A small sound classifier, trained from scratch.
Training: 22800 steps, batches of 256, held-out accuracy 100%.
Rows from block 6 of a small sound classifier, named by matrix and row number. Rows with one number belong to one channel. Each number is 128 + 32 x the weight over its row's rms, rounded and kept within 0 to 255. All counts start at 0. Numbers have three digits each.
After each channel's rows are labels from the 100 clips, of 14848, where the channel reaches its highest value: "strongest on" is what is common among them. Only what is clearly more common there than usual is listed. The data: tunes sung on syllables by a formant synthesiser. In brackets: how many of the 100, against the usual share in percent.
# convs0: first width-11 conv (model.blocks.6.convs.0.weight, 160x160x11, each kernel summed), inputs 80-159
# convs1: second width-11 conv (model.blocks.6.convs.1.weight, 160x160x11, transposed, each kernel summed), outputs 80-159

convs0.146:124124162115133161122141159169158173137149151170121184164125133154191179170139145087150142145157164156111132186133174173155114179168094171172131165136141136189162200140190158183102183157157158137170166160094171142140139147140154116116141158
convs1.146:148133142173109134115130175146128095148159158147141085157124129147173143151132100178164137099118106101131139168097142152152123197140136110123140101129178162179107044102118100165114138164131158128189121120119047060156187143163147139144112133
strongest on: vowel: /ɑ/ (66 vs 16.5)

convs0.132:146211168138111149163156122156172127191112146174133167187119102144172175134122159136132123148195145151152153154215139187157115190188112122174126124174126129131160183106175162151127163152129176147143170124150141146122120147193136127127120139
convs1.132:112110093110122138164120148140157255137139115145159093170138123142211138097130114125131152107139141129169118148113119140134163051144173170121137135141117125142036088125129079115113128091081131095116124121138120160118135139129071137128215147
strongest on: the note G# (96 vs 28.3); vowel: /u/ (59 vs 16.3); child-like voice (54 vs 24.6); first note: G# (37 vs 8.4)

convs0.113:139162096156148137134110135150148108122108153159165194143169115125129150120100135112133135133149186137133113133077140156178182163151157186188094140126145140150198160145177222200070159180124168144192158146100132181151140148112181112130206189
convs1.113:171136151121168144149166115194179164142124147085136128181149182152119102140139162160152134101119059157198146135156161155145163107136155131127144130186149156144184123113147102148126130095073144169107123107145154134144150100148209100130185147
strongest on: vowel: /ɑ/ (60 vs 16.5); mains hum (28 vs 7.3); first note: F (28 vs 8)

convs0.111:138182111179190157189154194146165166140142147128113161122157138128138152097188162177191158111155168161169138131165140143162131152122140136159164154184156162148126122116155120131174152133170157091130145186166131190135179125143198117158142135
convs1.111:103139094093116134128093092150137210105134132078155098091132080119109170138124087168107085096190086105051130175107141167115188103107138089144120113124073119102100166134147074128173097121092130139116106147123124119172172125141171106108130119
strongest on: the note G# (63 vs 28.3); vowel: /u/ (60 vs 16.3); child-like voice (52 vs 24.6); first note: G# (25 vs 8.4)

convs0.63:141126134169172129175160134140129134139177106147100134158122149170137131165085083154122164148116145121200133151095178184129141139167093121157169116179140152213190169150161151156119200150157145141160155154145197115147112121118162155150178199
convs1.63:157151116157150113105044100168141129116117085082125089165089072105190178174144121248118064120133170112117138196113148106128139160168138121131160114150128126041154100132140041175141139130179147166138116142149142090142089138120151071136097103
strongest on: vowel: /ɑ/ (80 vs 16.5); the note A# (76 vs 27.7)

convs0.28:153099184102125138115168097152083157106147088096157158177128090102126122104147170150106111135129131181149152182096115135140067129094167087031115174160151125141140170150099101095126111142149099088113102122089123101149100160133191240068136130
convs1.28:124138137147174145167152133091173122179173079121138122089157125155104131170097158128154160133122090178172175050082133167142135100128167167085094132156178102156160085075159066175108177161088165134136129125085198080165092172167133119175157176
strongest on: rumble (32 vs 7.7); pink noise (31 vs 7.5); white noise (30 vs 7.4)

convs0.56:156165131141069153141197180148143120158110105143142161159082087184135148116147145114122141140157102141179150120144147121170127151133141161108137109167186127170147131147167143164127122120157159138148140187138175140169183126180122127166184143
convs1.56:144148178144160154152124134090098202117132103138183077199179102162143163151182131163169057118093117138156140193211168157074148130157100152163166130131122162123105180042147071122126141140158120137145132131164134079150179125172107199189152153
strongest on: vowel: /æ/ (100 vs 16.4); the note A (79 vs 28.5); first note: A (39 vs 8.7)

convs0.126:117113093112165159116067128142111122150161139116138136166165149126153138180124167139119149151133139131193134142064122171189136148199128119148173130133142110181168114148191172117121197131159154112110144127129164088186146140111151107106160163
convs1.126:148143125124126173168150182150100218167175078094158134133136119143163119154131159159144149141071161149087194119095150153164181109113187165133133097158180153147142122168157101109132156120116149135141129096150133144143111080156148126134174122
strongest on: vowel: /ɑ/ (83 vs 16.5); deep voice (60 vs 25.2)

convs0.4:151198144141128138110121121165185144167152144157149134187138125121138136131144139142189127169165115125136166158143191146150129169146156164140118145118125141120156167189137131157160129160168185151151152184114206119110140123206143099123229160
convs1.4:121127169146103098114104163152185144097108161159204183207138174104183101117144129055112042096119131121135111184164187106160181135118107128147154191133084114121208098128126082133120104103086125166122129142135155125136158125151098182107054151
strongest on: vowel: /æ/ (95 vs 16.4); the note G# (76 vs 28.3); first note: G# (37 vs 8.4)

convs0.142:139123156103185186155138149154035117126128116066160188176125122130172128109128124141102124167133103189159180099096133145159079154107142117047146138191146133142111139154095114125132137113165103151133154062082135092131143168142163218083113115
convs1.142:131148148156179155168143129097141123171173063153143113095158118148118152179110166108154135130104077177179173029082114168130138118119162172060089141145171116167186089083158087157128181166112141110134128149098160120172111168158139110172161184
strongest on: rumble (46 vs 7.7); pink noise (41 vs 7.5)

convs0.117:153114152167128157139162162166163149098165125184135171172120148146172196130159112141133118152175126149104150166119148179141133167216133161159106150143136084167193164145152195163089174172139163125176174169103145146126156148117159097142127155
convs1.117:136137098094099148117117074118073226123159110139099168174126070143232116117150131148144094093112067143107135182106082136122152096102173132140135083175081150139159092134150035101126128122095114180121152103159160160114108068146141086126099081
strongest on: the note A# (99 vs 27.7); vowel: /ɑ/ (74 vs 16.5); first note: A# (45 vs 7.9)

convs0.71:156114143163195141177106152139150147144181151156110133127155151142164121099168164151097150204168132141134208169151164089134125171146197144131178129114161128130116118196167116136117125137146117164120137051151162153180143122151141175153097129
convs1.71:161147152144138146112196193129167164146143087126196096143129143145155143155166156122149106110139097134118118114141144150125177084144117155165146132123137141161204119151130191150165149123165167116162143114142148127130182077149162213126150133
strongest on: vowel: /u/ (87 vs 16.3); child-like voice (73 vs 24.6); the note A# (68 vs 27.7)

convs0.72:135123165120179180137184140161132185121124167132117172188149183119212160158171180171116155158169139165089165161146132160148125170149119137153121174104138173147167194130152158143178182137168133135158150158154138143136144121153168122087167153
convs1.72:148138136129178149139148119154157227143128165121058101162158118160154136133107140125142112135067103133155148122165134129138179093166180117174124094144142140112111123111143091123170156053120117233140126095149186092108168171144165105146169143
strongest on: the note D (78 vs 27.9); vowel: /u/ (77 vs 16.3); child-like voice (54 vs 24.6)

convs0.127:172135220098162169145168158145126163117120111139165126157159140107154162150096172125169136164153138071147180170096132189159176161184193131133114180093145138170146161165156171107132109111160152120139123178161137113125143169141167162161158105
convs1.127:118114185153111129129120191120159181148152143073120119124113142163059132147132116109115132139087155139134161175083139106129131072105135115073109194081200110124089074163152099136088144177153157091135153145123035106104153205131120113143102155
strongest on: white noise (51 vs 7.4); pink noise (35 vs 7.5)

convs0.23:128157109166119175180152172133144113160128121127126144159104154155173144176195158113162163176145125202142172144133178133117127145171137098150140104140154155129141141151149158170111189154083136117123126137157187105142124069184122172144151122
convs1.23:131090125113121091089139112174078195116118116140136130159089100119213067094125084098110141074081131106159093157101098093114143111107113114100125110167139069117154149159096147102106125120182130128108125125098133036134113086106143155105115101
strongest on: the note D (89 vs 27.9); vowel: /e/ (74 vs 16.9); first note: D (43 vs 8.2)

convs0.34:110141133091154190118146133158088104146164133108134208229136102158161104091117103154118143169130138165155149111083134142141068162074163156054149106177118076152121123147079089120159106126140164166097152104113160097117147157121144197091122133
convs1.34:132145160150178143163148121105128106159165056146165112107138131141114150180114159102142138147103077172170166033083098149132139105105155156062083139146170113162192091089154077157105175171106132103142119143092173114156109176152141118166157172
strongest on: white noise (49 vs 7.4); pink noise (36 vs 7.5); vowel: /i/ (36 vs 16.8)

convs0.7:174162135216140108181175096149108164172194155130147157120153138145157136067205113183164140138133121150116143160169153157131089138084130155131117135141157155131123111137196120125183140134114165183060114148154135128128155160168138175150141158
convs1.7:148131076102135154126118020141051206129148103140160131158135104154163143092111137143155054124160098125163139177104099178115162124152143121173144022171109150142114127138143134065133143098106135119134134129140123130098066092125153157134139108
strongest on: the note A# (100 vs 27.7); vowel: /u/ (88 vs 16.3)

convs0.16:152139145168106117114094131116195105103114128119155092144189168177114139126162142091154178128138184129185099124116169118121196150154184176181159113155166136206112143138143116105145164156151129127119127135159172123130186104121069139119184185
convs1.16:116117104104123112126167100158102157116123115169141084087109123134096103142150142157099144059184152120138149134109097142106170193114105114155094135157064144091051174085082120092103116105193142121117168175149081088131172130100140071117118137
strongest on: vowel: /ɑ/ (77 vs 16.5); first note: B (27 vs 8.7)

convs0.50:114164142121088162132130139180163128197137162144132157197134141147175168174146174123132138137197148122122145182167125189126133162126139139166105121149144115145148185145133177169138114143147155135157184169155157127113118134138128145129178129
convs1.50:133134107123136144146153054161100255146153107217100132174163126180118159149173123111158130062144191153126150150132104168142180110139143152069125161185093141149157135038143129121156131142069154148128120131147115100133143155136066180114141139
strongest on: the note G# (78 vs 28.3); vowel: /e/ (54 vs 16.9); clipping (44 vs 8); first note: G# (27 vs 8.4)

convs0.138:157159150118113159125199173175181139123147146157155203132125157131127159202155157139160150154177118179105142162146164169172124164142106145155111114130140131169158162130149180164102162178133151165187173162164127138143156142174129102124182153
convs1.138:131113154097114131148151072115118251105091126179138048103135138166136132105116123139112105136160105121145090133085132140122136079129147139152127178156053147075093160081120089099127123130086118162115132127143129131104158151119110097122172121
strongest on: the note F (62 vs 27.3); first note: F (59 vs 8); consonant: none (52 vs 12.5); first note: E (29 vs 8.4)

convs0.14:136165114169122155117157144150163131148136167181146181141139174095141161129128148142157121141171149127161150157174165179164131163171113184174193096147122120155175179107139216199121192167167128173175190153138133118156151149164136080178184185
convs1.14:167161116107166155182162101148145217146163092126187114112117124143109176143165153139152146076117137163143146234171152153138113090122162163082130149096123164158082170134160069174146156101080167177150108132131183148104167104140088139131166146
strongest on: the note F# (68 vs 28.6); vowel: /u/ (49 vs 16.3); first note: F# (37 vs 8.5)

convs0.91:140148156150151159146125170185145176123118121144158184112144125135147160146122165145126134166158109156124144152125105160176079163146120131156100170167145097166186161148137097151088169142163129103144179131130139161161173165159199120154153143
convs1.91:119154155109142167111117121178093154154197117094121109078150118174165155193141125152164093099144079139075156108085148176144160177129175100105117116087111130157094117171183115165103130173116175124133078157118160120157106197177141149154121124
strongest on: the note F# (66 vs 28.6); vowel: /u/ (53 vs 16.3); vowel: /e/ (42 vs 16.9)

convs0.136:126158103151115155160129142163134107141131117134155087157086148153165161136144127134169113132162157155162156139133126136176154156160175140155158100149167177156127159127133139148125151126150180135190162163048127121054149111115141093152147202
convs1.136:109115113163112108119077097120128143109112116114122111231166102110192125106132131119132170059125093107128127158172140118100150094089095127182116104128029083088142115110114051100094115176170102151118121133125098118137204087126159225103119136
strongest on: vowel: /ɑ/ (75 vs 16.5); deep voice (67 vs 25.2); first note: B (26 vs 8.7)

convs0.1:101136135119209186148124171166067145146143091116160177154136139163158130136137115138103130178130103186155133102113117165148070153135134128054156126172138105149179117149096117127138165140163127144106170086120176126143135183162197187121127163
convs1.1:120146164141169138152141127097119094169169080133153109109142110136124136170093146083144126129083075170167165043063093145116118138095149156061068151153152106168188109090145060127113169186094135125133119150082180100145111169145151108162144169
strongest on: white noise (54 vs 7.4); pink noise (35 vs 7.5)

convs0.103:162140178132119176123181106175185182142142131200103132143125160168145154122170160113152147151183158109092162158128185154146125187104151159153105161098148137145188192137165143169103129153149152152164153205146184144142180096185132126163185121
convs1.103:119120102103130169152010179131123178152118128064106172167158161144181138096119135111152055153112148141134161147172170152141155028136133176142153086122127151125084070137145140136133132121113143207141153191160173154119126135152128166145064152
strongest on: vowel: /u/ (99 vs 16.3); first note: C# (29 vs 8.4); first note: D# (27 vs 8.5)

convs0.135:139137152109125163133164154189166157127134158180147184170138169152172160164131139133128142151198142146113137167137144193170133183172097175169117140146141131171173178129157168174127165179157141156149182178117132149133130134144160112123176179
convs1.135:127112131119135122128164150108133255140128126152137114154114128134099174119148136135128224105075134131144117157130112156133143088121158124105121111181113115133100119109130156105132131085068149188146128064139156167120152083132160104155150159
strongest on: the note D (96 vs 27.9); vowel: /e/ (84 vs 16.9); first note: D (52 vs 8.2)

convs0.19:161125168118117181142154146171171154127145163154160151155165166115161174167159155125146103167198143127136133159133137209177145175111112186156124146120148143159152180148142182157102149160168156149139156169145140163145133163150125133128147155
convs1.19:127127144147131163167123078080088161145125131100130092070134164124044151128142113078136137097088124162169158167144143105140117049146144150086170172165136151149102116111150111148136143148077190136127146166122235113111174198133117073136144153
strongest on: the note D (59 vs 27.9); first note: D (49 vs 8.2); first note: D# (28 vs 8.5)

convs0.129:092142135112190163139108161162073130122149116120131201165131140142151130117138137150112111188123099157164143103105114146131055147140133125047136129167120116151169124140103079087147126144139143157121164088113189124149120162164177152100123148
convs1.129:116137161133162122144143116103111098154155088125156103114125096129140129162093139081133123136101067154156147036079074133110123136086142134067060150155144089156197103098128070124104158195093123119118141149067166107127119177131144129148131153
strongest on: white noise (64 vs 7.4); pink noise (26 vs 7.5)

convs0.39:136165176180104120099125156145185146179159167169124180202140174146178147085169093108123078160161105139119117170193115132146108149184142146142098152146150093138118141164105170138143153105154148195169173145118212136104141150175128115217160156
convs1.39:148123072099144166123111100189148227158181080151133050217160121170194130132145127144169117120098136140124145146096153167134160118147178141135141071169114154145143165125175011110162127118131119172118139162177125119131106075151155077161119103
strongest on: vowel: /u/ (98 vs 16.3); the note A (66 vs 28.5)

convs0.3:133145140129106141159126131174186143118114121159120120147125139114163148169156152122171114133162140144149147134146167163163152174154136172147143132158133096164160192127149207169134171163163133131204180174138156134192160118132132089185207162
convs1.3:143139139131135164156150091143162248150149148186118145154134135142092178133127128175127130070118186106154129150119124147153154056163166130129141187130111141160134111083104077088135147121104134180116125195140165111085174141131106154129155136
strongest on: vowel: /u/ (60 vs 16.3); consonant: none (33 vs 12.5)

convs0.94:133124092165139132155169198140138076162176126123108119154152136134106120082147125135163196102151145159124155134131101170130123139184138130173119097171203202174095133117116141147101176086160120133217129146098129118092134121113155131133120160
convs1.94:132120150159140143172176064144121163140121142153144103197121104133162104143148147115140043127117146175123147167167139128148196123143122175163145119141071132113148144166124091158129152168204128065141156174159137155184133165156080185157161153
strongest on: vowel: /ɑ/ (97 vs 16.5); deep voice (90 vs 25.2)